From a checkpoint of a small image classifier: norm layernorm_no_bias, num experts 16.
Rows from block 3 of a small image classifier, named by matrix and row number. Rows with one number within an expert belong to one neuron, the router's apart. Each number is 50 + 12 x the weight over its row's rms, rounded and kept within 0 to 99. All counts start at 0. After the name is the row's rms in percent of the matrix's.
After each expert's rows are labels from the 100 images, of 14976, where the router gives the expert most weight on average: "responds to" is what is common among them; "lies over" is the class under the peak. Only what is clearly more common there than usual is listed. The data: cartoon faces.
# router: router (model.blocks.3.mlp.router.weight, 16x128), inputs 0-127
# up: expert up (model.blocks.3.mlp.up, 16x64x128), inputs 0-127
# down: expert down (model.blocks.3.mlp.down, 16x128x64, transposed), outputs 0-127

# expert 10
router.10 125:60 63 72 46 58 64 51 65 36 56 51 43 77 65 25 64 53 46 47 59 33 50 65 70 68 50 30 47 54 29 38 57 44 40 81 56 48 42 34 42 62 50 71 51 48 52 36 35 40 40 63 52 33 41 73 40 38 55 66 47 26 44 47 68 43 53 39 38 51 56 27 55 39 49 47 54 62 48 50 59 44 53 48 47 57 55 65 61 42 39 54 46 69 36 60 41 50 29 39 48 37 52 66 49 41 35 59 43 41 60 48 18 58 42 47 26 63 48 73 44 59 50 46 40 57 54 60 68
up.5 097:64 33 53 42 54 22 42 46 54 69 56 39 59 38 55 56 61 67 52 53 51 44 49 58 70 64 30 43 52 63 60 38 31 48 63 50 70 51 54 51 42 48 56 59 45 58 54 39 58 57 36 57 72 31 63 40 65 74 39 27 41 27 45 75 77 58 47 60 53 44 31 50 59 40 34 47 48 47 40 45 46 57 44 54 60 51 66 40 50 51 56 35 61 24 61 37 41 39 42 34 37 53 57 46 54 42 55 57 36 72 56 40 53 44 50 35 45 64 33 54 31 37 66 47 70 46 83 50
down.5 107:51 41 44 45 56 53 56 49 60 78 50 38 66 34 47 43 72 61 43 58 56 51 54 61 46 38 45 58 32 55 55 26 28 24 51 46 64 32 37 69 59 49 50 71 63 69 54 34 57 30 52 50 56 45 57 58 73 63 51 28 35 52 63 65 56 60 59 56 36 59 23 43 49 53 43 46 63 32 61 54 46 66 56 61 56 50 34 51 40 60 47 25 57 31 45 49 45 42 31 37 69 52 66 54 43 61 44 54 26 40 60 32 67 41 55 40 59 57 48 53 63 45 39 59 78 57 42 39
up.6 111:63 28 27 58 37 36 63 29 67 52 57 46 41 37 51 39 62 47 58 33 54 35 59 54 59 53 52 74 40 50 48 64 60 56 33 21 43 49 52 51 47 71 46 52 62 39 48 51 49 48 60 52 70 49 60 73 66 32 31 34 66 54 51 40 61 56 54 59 40 60 36 45 63 50 60 52 31 68 41 34 54 48 46 59 49 44 41 43 65 49 45 51 24 42 32 34 48 80 63 32 55 55 50 26 62 56 57 59 64 60 54 64 34 71 39 64 47 51 30 34 57 60 60 58 62 47 59 45
down.6 088:37 52 29 60 67 46 37 72 56 67 49 35 59 49 49 70 71 65 48 55 49 71 74 39 46 61 80 33 39 51 35 61 57 59 42 57 51 52 36 33 55 64 57 66 59 52 46 46 46 45 44 44 75 62 40 57 47 47 50 41 63 62 56 28 64 56 36 35 39 53 58 49 65 44 56 48 41 58 61 49 47 72 45 56 46 33 35 42 71 38 47 67 56 29 14 30 57 37 59 47 60 44 55 46 41 44 37 55 26 41 43 46 56 67 60 56 44 47 44 53 38 40 46 40 41 47 26 56
up.7 117:69 28 29 49 40 39 48 36 56 48 54 50 58 31 52 41 60 43 45 45 52 33 65 39 54 35 51 57 40 59 55 59 59 57 41 32 39 55 55 57 45 61 45 50 67 36 48 48 52 47 50 47 74 46 50 68 73 45 27 30 75 56 60 46 60 60 44 72 45 60 35 44 72 48 69 45 27 65 45 44 64 53 50 53 56 52 49 39 78 49 45 56 38 57 31 47 27 81 57 33 61 46 48 39 42 52 59 72 71 46 53 56 23 73 51 63 45 50 27 48 43 47 51 53 64 40 41 48
down.7 087:37 57 50 52 53 60 41 61 49 59 69 52 43 50 63 60 55 66 50 52 39 45 47 39 57 65 60 43 45 41 47 57 57 66 70 48 35 68 54 44 56 42 32 50 38 58 57 64 45 45 44 64 41 73 27 28 39 53 39 64 75 76 47 62 46 35 28 36 37 67 63 55 66 45 61 47 44 45 57 44 60 49 65 38 47 43 64 57 46 44 65 49 49 43 33 50 44 18 49 76 50 44 41 73 54 25 67 28 40 49 51 47 40 57 67 41 38 46 61 72 55 60 33 37 39 45 33 36
responds to: orange hair
lies over: skin

# expert 1
router.1 081:32 59 50 37 64 46 40 39 57 23 32 57 53 59 43 53 47 29 31 52 43 55 64 38 51 43 61 47 39 39 65 47 44 38 44 45 55 38 41 43 81 54 63 57 91 46 42 58 57 47 39 28 39 52 42 53 37 49 54 68 54 42 50 39 59 54 51 29 65 44 69 66 49 65 37 62 58 69 70 66 54 54 48 57 62 47 45 52 47 63 37 65 47 61 61 63 39 43 46 37 40 43 65 52 38 67 31 49 37 83 33 54 51 58 51 44 49 42 49 57 32 31 55 26 49 39 43 56
up.3 092:56 50 50 45 57 56 38 47 50 49 67 37 63 40 16 39 44 63 67 40 67 54 31 50 58 49 59 68 47 54 48 56 60 82 47 41 58 38 62 54 42 84 62 56 46 53 48 61 59 44 44 26 44 52 60 54 64 58 54 38 67 41 51 67 47 51 31 50 57 58 43 32 66 55 49 60 38 38 50 37 51 46 40 64 58 54 59 59 06 49 51 37 53 52 34 43 56 63 54 45 58 42 53 24 54 53 53 29 59 52 58 62 44 38 58 39 62 43 61 49 58 77 48 63 57 62 64 25
down.3 073:50 45 41 73 31 53 44 34 57 48 48 40 42 44 61 69 40 66 56 46 70 42 38 45 41 40 55 58 71 41 41 41 35 49 52 55 49 51 55 65 38 58 51 60 27 41 47 52 37 54 58 58 52 57 55 52 40 21 57 51 50 45 53 53 63 46 58 60 46 38 54 69 60 60 67 59 42 38 42 58 40 32 27 27 65 56 42 62 40 45 38 54 46 66 78 57 66 49 44 50 73 33 48 77 36 17 52 64 65 64 42 66 45 57 49 46 50 46 51 36 43 29 55 68 67 74 35 64
up.4 109:66 65 44 59 21 66 50 44 46 42 63 39 73 59 44 56 55 62 56 57 46 42 41 56 59 43 41 66 44 42 46 40 59 53 57 58 42 48 63 62 60 60 75 59 45 38 53 52 70 36 38 45 42 39 59 54 51 71 49 53 71 31 43 65 50 52 26 66 44 62 49 43 55 40 46 58 26 35 45 30 52 25 39 54 67 66 78 29 51 47 64 40 49 38 24 26 34 58 70 34 65 65 46 41 62 35 62 55 58 36 66 62 49 57 47 54 42 64 60 53 53 65 49 53 49 48 58 36
down.4 083:60 64 41 47 46 54 26 67 45 48 41 56 43 47 44 49 62 52 19 43 52 47 40 47 34 35 59 46 69 54 51 45 35 43 62 47 48 65 43 46 52 61 41 55 47 49 47 50 50 72 56 72 47 59 41 52 34 54 43 45 59 62 58 48 45 52 31 31 45 57 71 49 55 59 68 45 79 42 41 37 75 48 41 20 54 60 50 50 43 38 45 43 59 51 56 54 47 39 28 43 62 54 58 55 48 85 53 64 41 69 24 35 37 35 70 60 50 35 64 70 49 41 59 55 18 49 38 39
up.5 091:52 37 50 54 16 40 46 45 37 55 43 61 61 43 41 75 40 42 51 40 59 44 67 40 47 49 35 41 55 51 50 51 64 65 52 44 64 45 36 39 34 55 41 46 46 44 56 64 37 66 45 26 43 55 50 37 48 58 36 58 61 44 37 55 54 34 26 51 38 61 65 56 61 75 54 41 57 56 40 17 60 47 52 45 45 46 80 33 70 37 79 43 43 42 47 40 39 58 63 50 36 51 39 20 70 55 69 42 50 63 48 57 41 72 38 54 37 61 46 35 39 59 42 63 50 48 57 53
down.5 111:56 75 66 46 47 35 42 47 50 60 34 41 34 64 31 44 48 58 63 40 54 64 51 51 41 54 64 47 52 56 34 44 41 49 36 45 47 42 30 55 27 71 46 49 44 43 55 49 64 77 44 54 66 73 54 77 42 59 59 64 24 53 54 48 35 57 53 44 60 59 64 46 45 44 49 48 59 33 70 61 41 46 39 26 72 48 27 41 47 31 46 50 49 57 57 54 57 42 44 38 55 37 77 27 48 62 28 46 44 69 52 39 55 43 42 70 59 50 35 31 24 48 50 63 46 46 37 44
responds to: red hair; beard
lies over: clothes; hair

# expert 9
router.9 100:53 51 65 43 58 46 47 43 45 57 36 40 69 53 46 42 56 42 38 57 37 58 71 58 37 34 55 44 42 61 71 44 31 29 61 52 40 54 38 66 64 54 55 69 66 67 54 42 64 37 36 53 63 62 39 54 57 54 40 32 48 64 55 39 49 60 59 37 58 28 41 52 41 57 16 56 59 52 54 71 37 64 63 61 60 35 30 55 71 50 34 68 59 43 55 41 39 38 44 42 48 67 53 55 34 58 25 51 36 70 50 44 68 44 68 42 37 58 57 66 35 34 47 42 69 41 31 47
up.5 109:50 41 47 50 44 66 51 30 51 45 59 53 55 43 34 35 32 56 58 35 60 46 42 43 59 53 43 57 29 60 54 63 64 66 44 35 53 52 63 44 39 75 58 38 54 33 51 75 52 53 52 25 51 52 54 69 52 38 64 38 69 28 52 63 45 49 43 77 44 68 57 39 61 64 54 62 34 63 35 40 60 49 52 60 38 62 44 57 60 43 59 61 25 55 22 37 48 58 77 52 51 59 37 39 61 47 52 35 59 52 73 68 41 58 39 58 44 36 38 30 46 78 50 51 64 48 57 44
down.5 091:78 48 72 48 42 29 73 33 60 68 57 40 54 44 61 45 44 41 52 50 57 55 63 62 63 57 43 56 54 44 73 49 58 41 49 48 55 39 42 52 51 51 37 51 55 42 40 46 47 35 56 57 80 70 61 80 70 59 46 52 44 57 44 56 61 59 60 68 31 52 19 47 53 32 49 35 33 42 32 37 37 51 43 82 43 56 54 50 62 49 50 51 56 43 32 39 49 69 55 48 63 55 80 39 40 50 54 58 43 43 50 62 44 42 54 64 50 63 23 52 35 55 49 43 51 41 72 51
up.6 088:29 42 55 49 38 32 56 48 30 57 67 62 57 50 63 25 37 38 44 44 58 42 30 46 45 46 45 39 56 48 46 71 75 66 50 41 36 61 60 43 56 49 25 32 28 42 58 65 47 42 63 46 42 55 66 62 52 56 40 49 55 49 57 99 24 30 41 47 42 63 58 52 50 55 47 45 45 58 34 25 53 63 51 49 47 55 47 48 53 52 50 55 42 56 49 63 63 51 72 75 51 35 32 56 57 69 51 27 57 45 54 54 59 46 61 54 40 48 48 54 33 61 50 46 57 69 38 53
down.6 093:40 50 55 44 60 55 21 54 40 42 53 42 59 55 66 46 49 58 47 56 45 48 43 80 71 58 45 42 77 49 46 48 54 47 65 51 59 63 40 53 46 17 51 53 25 40 65 53 58 67 60 54 34 55 55 36 32 52 65 47 69 35 39 39 44 47 64 41 71 43 52 42 52 51 25 79 52 53 71 59 42 39 52 28 66 53 52 46 54 42 45 41 60 54 58 59 75 43 43 62 47 50 47 73 54 55 30 15 44 61 53 30 59 60 60 45 39 53 54 35 64 56 53 31 45 58 48 51
up.7 103:56 66 48 22 57 64 46 35 51 42 32 53 56 77 33 53 47 58 46 47 34 51 66 63 38 57 38 63 12 39 56 51 45 35 41 52 44 28 37 88 62 69 62 62 71 63 53 58 58 48 36 40 41 59 63 47 49 41 56 45 43 52 47 38 46 54 62 52 38 46 34 50 45 53 48 59 56 46 46 55 49 38 46 52 45 53 44 38 72 51 60 74 55 57 43 35 17 44 50 33 57 80 35 42 53 54 44 50 53 70 74 39 58 54 45 43 61 54 49 50 54 46 41 63 57 43 35 40
down.7 105:62 64 26 55 56 56 49 48 57 27 39 55 32 75 63 39 52 75 59 31 49 47 46 47 48 59 59 68 64 48 38 47 55 68 46 52 40 64 39 46 30 36 62 31 38 42 55 62 48 47 44 51 63 38 77 50 35 28 57 58 51 57 30 58 43 44 31 51 37 54 43 39 69 59 69 48 58 58 56 54 56 40 53 41 42 48 62 28 56 49 57 54 32 60 65 27 41 51 71 45 47 66 46 71 58 35 50 38 59 53 58 43 38 54 42 67 49 23 62 30 57 48 69 66 32 40 50 47
responds to: brown hair; beard
lies over: hair

# expert 14
router.14 084:40 68 47 41 61 49 35 42 60 24 38 60 36 51 38 52 60 43 37 51 43 56 65 31 50 45 59 43 34 37 61 44 47 36 45 34 54 33 41 46 75 54 60 56 85 54 42 45 65 42 36 59 37 38 42 55 36 43 57 66 57 45 48 49 62 52 55 32 55 39 65 71 47 67 50 64 59 67 74 63 53 57 46 55 44 41 35 58 54 66 38 66 42 61 59 47 39 46 40 35 48 51 65 53 43 78 20 58 45 81 34 60 54 61 54 49 40 45 44 59 34 33 59 33 46 34 43 48
up.5 106:72 46 33 45 43 55 59 42 54 27 57 52 48 46 29 48 53 62 59 49 58 51 54 60 60 50 46 75 24 53 47 70 58 58 56 43 34 60 46 44 44 74 65 50 48 39 50 70 42 36 48 50 51 57 57 66 51 48 50 53 68 46 45 67 48 54 25 67 42 62 37 41 59 46 62 59 34 47 35 36 53 39 56 66 42 52 71 55 32 65 57 57 35 55 10 27 21 62 61 56 49 57 46 25 58 43 55 50 70 37 64 62 43 59 50 55 48 48 60 41 60 79 49 54 45 50 53 34
down.5 096:51 36 49 43 71 55 41 37 33 37 43 50 56 39 39 38 55 52 35 52 55 55 59 54 57 40 47 75 31 28 33 65 69 75 59 55 61 50 32 17 42 73 68 48 49 65 49 46 54 50 53 57 61 57 46 48 38 33 75 55 59 47 43 39 50 57 46 49 51 65 48 42 56 33 65 50 55 63 58 56 37 45 50 76 48 47 58 72 37 59 69 46 40 55 34 44 51 59 60 69 20 42 71 47 63 43 45 57 67 48 41 58 36 33 45 39 38 39 43 50 40 66 58 35 48 27 59 50
up.6 102:69 45 39 48 41 48 46 57 59 29 49 48 48 50 27 58 38 74 62 38 69 48 40 66 57 44 47 72 37 55 43 50 47 64 62 50 42 53 47 45 37 77 73 58 38 39 65 61 55 39 43 54 53 42 52 68 48 51 61 45 46 45 66 54 48 52 29 55 52 52 39 47 52 64 54 65 33 38 39 39 52 33 46 63 47 42 68 59 41 60 69 44 50 44 20 32 30 47 64 49 37 54 57 31 65 46 73 54 49 41 53 72 40 43 55 48 53 47 58 40 69 82 46 58 40 56 73 19
down.6 094:50 34 43 38 71 41 57 43 58 38 31 54 59 47 32 65 71 55 24 41 58 57 59 48 67 50 54 77 27 28 43 69 43 42 47 60 71 60 42 33 44 75 70 49 58 65 54 40 40 44 50 49 50 43 46 58 54 45 36 48 48 37 49 38 63 61 41 49 47 80 51 42 58 38 63 38 64 61 58 59 42 49 59 72 46 42 50 55 30 54 52 46 49 49 43 65 30 52 58 60 26 22 57 21 48 54 53 49 43 68 42 55 38 55 28 37 48 45 40 54 39 48 62 50 63 36 54 59
up.7 113:77 40 42 41 32 58 52 35 53 50 58 47 56 50 36 36 36 52 56 37 54 50 53 72 54 42 29 72 39 58 57 70 54 49 51 57 42 64 58 51 64 69 64 39 46 33 51 63 52 34 46 49 63 56 61 69 66 57 53 42 61 48 54 49 40 56 37 75 64 66 30 48 53 45 47 68 17 53 37 37 32 33 55 69 39 50 65 56 49 53 60 41 41 44 18 23 33 57 63 46 45 54 53 29 50 38 58 56 63 46 73 72 40 52 41 56 50 53 56 45 53 73 53 49 56 55 55 35
down.7 087:49 46 30 50 50 56 37 46 39 66 44 39 54 56 60 59 39 49 37 65 47 64 45 45 70 50 42 63 48 43 49 61 62 74 45 61 62 63 49 22 40 47 59 28 33 34 53 38 54 44 50 47 56 53 60 38 38 43 63 53 69 33 60 53 63 52 47 55 41 63 55 20 45 34 57 63 40 63 54 74 32 60 54 66 15 52 66 60 54 51 69 52 37 45 34 42 54 42 59 62 36 47 50 40 48 61 54 47 63 51 53 54 22 70 43 46 35 40 39 54 26 35 56 30 61 28 60 60
responds to: yellow hair
lies over: hair

# expert 12
router.12 143:38 56 69 63 61 61 56 53 79 57 23 53 58 65 38 73 46 39 45 54 53 69 53 30 34 50 67 29 54 56 56 42 32 52 65 34 59 59 35 53 36 54 73 53 50 37 46 42 40 53 29 62 58 62 48 64 39 39 43 76 52 47 38 39 54 64 69 38 56 31 54 63 54 42 60 46 60 59 60 76 61 43 42 56 51 46 34 46 64 52 29 61 55 57 57 75 43 57 47 51 53 29 57 51 31 52 40 45 48 67 51 52 41 46 44 52 74 45 61 51 31 40 57 51 32 47 30 58
up.5 101:61 46 43 42 42 46 40 30 41 36 63 55 43 45 33 41 40 58 54 38 42 38 46 52 56 45 37 70 32 47 61 50 66 35 31 47 47 42 53 49 62 91 36 38 51 50 58 53 57 48 55 30 47 46 67 50 61 60 70 36 57 51 63 53 43 44 40 78 43 76 52 30 40 65 48 57 45 56 35 39 46 47 56 58 59 47 81 44 48 50 76 44 41 46 33 27 36 58 68 44 48 71 43 18 59 60 49 51 66 66 46 63 54 56 54 53 41 57 29 35 51 60 55 53 62 45 54 39
down.5 080:53 50 49 37 43 58 62 34 46 43 52 50 51 54 66 79 39 58 47 27 51 51 58 19 49 50 56 53 20 41 74 52 68 66 58 36 45 55 44 48 40 65 64 69 59 42 46 54 61 40 35 39 37 35 49 64 54 56 50 56 34 46 70 71 53 57 23 57 44 68 49 46 62 48 47 41 35 67 65 40 57 50 61 76 41 71 50 46 61 65 47 68 54 63 28 35 33 38 62 60 43 48 46 51 54 48 33 42 40 53 54 62 38 53 43 48 40 53 58 59 45 71 39 46 64 27 64 38
up.6 090:68 57 49 25 58 41 50 46 26 26 50 48 39 53 53 16 31 65 55 53 38 31 44 40 51 53 51 52 52 39 53 65 62 54 38 51 19 61 54 62 38 51 45 51 61 52 47 46 38 31 54 42 32 47 87 42 66 49 52 39 40 46 57 65 47 54 51 55 46 43 32 42 43 38 46 45 53 45 35 54 55 62 45 59 82 51 49 43 42 58 41 51 59 67 39 51 53 71 77 43 75 68 28 47 42 66 48 57 66 40 48 58 63 40 52 50 50 54 41 59 59 64 73 65 59 42 49 60
down.6 085:65 43 51 33 72 48 41 37 54 45 53 63 48 45 40 29 57 50 45 47 27 75 66 46 85 75 36 73 14 39 59 57 58 52 38 41 68 53 60 39 55 41 48 41 70 52 56 44 40 38 48 54 46 60 50 51 60 60 57 30 57 46 23 40 52 59 38 21 62 70 34 54 58 38 34 53 57 66 44 46 66 53 42 51 56 59 39 51 44 58 35 30 40 34 51 45 57 58 54 46 48 48 80 47 39 40 43 33 52 59 57 55 46 52 52 52 59 62 56 54 52 57 56 61 65 53 70 46
up.7 099:72 48 40 59 39 46 28 35 49 37 71 37 31 45 46 31 46 67 61 32 46 56 65 59 61 44 47 66 26 44 57 47 54 40 44 52 56 44 44 66 63 70 38 44 63 46 45 47 66 58 60 41 42 48 50 59 44 65 45 44 51 34 53 55 42 43 45 66 50 70 54 21 45 62 47 70 37 56 53 42 54 50 45 51 51 69 75 40 45 39 67 40 30 42 19 34 51 68 53 41 56 61 67 41 58 67 60 45 58 55 52 38 45 57 73 60 35 47 40 36 45 66 57 66 76 62 48 35
down.7 093:57 43 58 64 57 46 74 42 57 54 41 29 43 50 59 38 46 51 51 38 57 45 57 53 53 52 42 56 34 52 42 84 64 61 40 43 37 68 42 68 32 33 67 42 39 37 47 68 54 43 45 53 73 72 63 73 52 29 46 46 49 58 58 44 40 49 69 58 44 51 16 42 53 35 50 51 39 59 38 54 53 49 55 71 22 55 55 42 43 49 43 39 46 57 43 58 26 47 60 61 35 33 59 52 38 44 52 55 62 42 67 53 39 53 13 66 57 54 42 26 37 60 54 59 51 46 52 53
responds to: teal hair; beard; long hair
lies over: hair

# expert 2
router.2 077:41 62 54 43 51 54 46 27 67 29 26 60 45 59 43 51 51 32 36 48 43 52 64 46 51 52 54 40 31 40 60 47 40 31 51 40 63 27 41 51 77 57 56 56 89 50 41 53 56 40 44 45 30 43 33 57 43 45 59 68 50 46 55 39 60 60 52 24 60 39 71 64 48 68 35 60 60 67 72 63 47 53 57 53 66 43 41 53 52 64 45 65 54 65 61 52 38 49 41 44 38 48 64 49 46 67 29 57 43 78 30 55 56 62 48 48 47 44 49 56 41 30 47 28 54 33 35 52
up.5 097:83 45 39 70 19 58 63 57 46 41 52 53 71 74 42 41 55 57 62 37 45 59 55 73 53 31 45 63 39 42 39 42 61 63 60 41 39 54 35 49 38 58 56 55 46 46 52 56 66 63 57 59 54 58 53 68 49 66 31 53 46 67 61 56 40 62 41 46 33 38 44 47 55 47 45 52 38 24 43 38 51 36 38 57 57 48 73 37 56 60 61 36 34 43 34 38 38 55 73 55 32 50 52 28 46 51 63 47 46 37 66 42 32 47 48 51 44 48 65 37 73 68 49 49 43 21 48 42
down.5 106:59 41 56 32 53 54 54 56 42 44 66 64 61 54 48 45 49 66 42 31 57 51 53 41 41 53 53 78 42 45 29 33 37 49 52 40 69 66 34 55 39 48 46 58 69 49 70 32 52 56 50 42 48 21 57 41 46 43 47 37 58 48 53 65 35 36 41 45 45 74 48 17 73 67 42 38 63 54 52 54 70 52 56 45 63 56 43 35 36 38 56 41 61 50 49 75 51 38 40 52 48 36 60 60 67 57 69 41 59 56 51 34 43 62 76 41 57 23 55 36 49 36 46 63 64 39 42 27
up.6 112:53 43 43 48 34 53 39 45 73 60 61 60 47 23 31 53 48 60 63 41 41 30 55 56 35 47 48 65 40 45 64 51 60 57 57 34 65 52 49 36 49 70 56 30 47 51 48 30 68 51 58 39 63 32 71 54 71 44 40 45 62 33 54 55 38 50 47 76 34 60 45 51 53 51 68 47 34 68 46 37 54 43 45 61 47 53 68 50 62 52 66 22 46 34 37 37 48 71 69 38 53 66 51 25 56 50 71 55 63 70 46 56 31 42 38 62 48 61 51 31 47 54 65 60 63 58 64 51
down.6 111:44 55 47 36 60 61 58 40 37 58 51 49 46 61 50 46 44 41 52 32 45 54 50 54 54 59 26 45 35 59 44 42 18 53 64 56 50 50 46 72 60 54 49 55 60 51 75 54 46 41 29 32 35 56 35 25 57 47 54 69 55 46 46 49 43 49 47 38 70 45 75 43 64 57 20 72 55 48 55 42 70 48 57 54 71 63 54 50 23 38 52 45 46 52 38 70 58 15 55 75 45 41 51 61 60 35 53 36 43 48 77 60 65 49 64 22 52 55 45 55 48 53 43 54 49 45 41 37
up.7 085:67 57 36 42 58 58 45 63 51 41 55 51 56 55 38 32 50 61 58 39 45 51 58 52 77 47 47 50 56 47 52 58 78 60 51 39 52 69 51 35 44 60 51 32 28 35 64 57 66 50 39 67 48 44 41 64 53 48 52 52 68 55 55 42 33 37 39 47 52 56 49 35 45 32 66 70 38 58 26 49 50 37 73 70 40 55 68 62 25 67 45 41 37 67 31 43 46 44 64 67 44 52 55 34 45 62 61 29 63 49 74 35 45 61 65 52 45 65 64 56 48 59 68 50 27 39 43 30
down.7 091:54 55 50 23 73 54 67 59 63 44 37 72 45 59 31 55 32 52 42 54 37 34 48 38 62 51 63 36 44 38 10 39 50 54 69 64 53 65 48 44 49 67 48 55 54 47 49 39 45 49 48 66 48 17 60 40 51 46 39 61 57 38 35 55 51 56 59 29 63 55 69 70 54 61 55 56 67 42 59 58 70 40 52 58 68 51 57 41 34 57 55 47 56 57 37 85 50 54 50 52 48 36 47 50 56 42 58 62 50 31 39 34 62 55 57 33 58 34 51 60 48 65 43 38 37 30 54 63
responds to: beard; red hair
lies over: hair; clothes

# expert 3
router.3 149:61 47 62 67 28 24 55 62 46 64 62 53 35 20 60 55 53 57 61 51 56 58 36 53 35 47 52 60 66 53 51 48 50 46 42 46 39 55 66 47 33 46 29 20 38 63 65 66 37 57 64 58 54 67 49 43 50 61 32 46 53 66 34 56 49 42 48 68 25 54 49 38 44 40 66 35 51 34 26 29 47 51 42 32 38 41 63 53 62 40 59 42 44 36 53 51 53 62 71 57 60 58 33 45 49 57 62 53 56 67 55 53 53 36 65 74 45 58 48 51 54 70 45 73 34 70 55 37
up.3 108:59 53 40 51 38 45 51 41 63 41 73 40 44 46 61 58 47 44 66 52 53 49 63 43 67 66 47 48 63 47 61 60 56 53 31 42 46 42 65 50 47 40 59 43 42 42 44 41 37 28 53 45 71 57 65 65 53 33 54 50 64 45 42 40 61 31 66 38 36 33 30 53 72 24 54 41 38 78 36 52 44 56 55 56 53 35 39 27 62 45 36 70 41 32 56 39 64 57 52 23 48 38 55 55 61 37 38 34 49 40 67 39 70 73 42 60 55 55 53 26 51 26 55 61 51 63 59 64
down.3 102:45 49 44 61 46 44 36 50 60 36 58 14 37 27 43 48 57 60 62 53 54 49 65 63 68 54 46 46 70 38 60 61 38 28 43 46 44 43 49 60 59 81 56 62 51 57 57 71 29 49 45 38 52 54 46 47 37 42 55 45 71 77 40 39 59 31 39 46 27 48 40 58 53 29 48 40 50 50 34 45 54 52 52 61 56 41 37 51 56 40 52 59 62 15 49 51 57 59 46 36 44 44 44 36 58 40 40 54 46 58 70 48 70 45 52 44 61 62 33 35 60 45 51 75 51 82 62 56
up.4 112:37 44 55 52 46 49 45 25 61 50 75 46 37 53 52 22 46 47 59 41 37 28 28 58 62 52 49 65 42 48 67 61 56 33 41 63 28 32 56 55 86 56 38 61 69 47 58 36 56 37 47 41 47 54 65 58 68 45 51 53 54 54 46 43 55 39 61 52 51 40 40 45 45 47 42 52 32 64 58 36 38 79 52 63 50 48 37 42 57 40 33 62 48 58 43 47 66 47 34 30 55 67 54 35 74 78 44 54 63 44 45 49 51 52 24 53 53 72 28 43 52 45 63 44 55 51 52 65
down.4 105:66 44 58 60 42 38 42 35 59 50 51 29 52 47 64 40 63 54 69 69 41 60 53 78 70 26 42 66 60 36 49 62 35 20 41 52 37 31 62 43 68 59 42 48 42 61 40 49 51 48 67 49 46 57 43 45 34 54 46 55 56 60 26 23 46 44 55 73 35 59 38 37 34 43 50 37 49 43 33 35 45 38 55 47 52 39 63 67 48 36 47 42 38 24 50 38 48 53 70 50 48 60 45 50 65 45 58 55 50 61 66 44 63 39 52 49 54 73 53 37 66 45 61 60 53 49 79 68
up.5 095:63 45 25 39 51 75 45 57 41 37 61 39 57 74 52 55 55 49 20 58 51 57 61 45 47 42 68 41 51 35 63 43 62 24 66 65 41 36 40 57 61 47 58 47 44 32 42 43 70 44 55 48 35 49 46 49 48 43 58 47 50 48 59 40 50 47 48 48 50 44 58 49 44 67 22 63 69 48 52 58 59 43 67 50 62 43 55 68 40 51 57 74 61 47 46 47 63 49 72 53 49 61 43 67 48 46 31 39 36 09 43 54 68 35 66 48 36 58 77 59 43 44 42 33 45 35 37 46
down.5 108:36 52 50 41 59 57 42 51 53 40 50 55 46 74 31 59 36 63 33 54 43 44 44 21 40 38 52 49 36 44 50 53 53 35 62 58 48 58 34 44 40 41 81 52 64 57 47 49 68 38 31 47 41 26 72 38 53 53 65 61 34 35 73 55 44 50 40 34 77 32 67 61 46 55 53 71 50 57 56 75 59 53 68 62 61 57 58 46 47 50 57 46 88 56 58 49 48 28 45 35 40 65 52 62 54 55 43 37 40 59 31 51 55 59 45 34 60 38 62 44 48 40 69 36 50 55 50 55
responds to: beard; green hair; hair: curly hair; teal hair
lies over: hair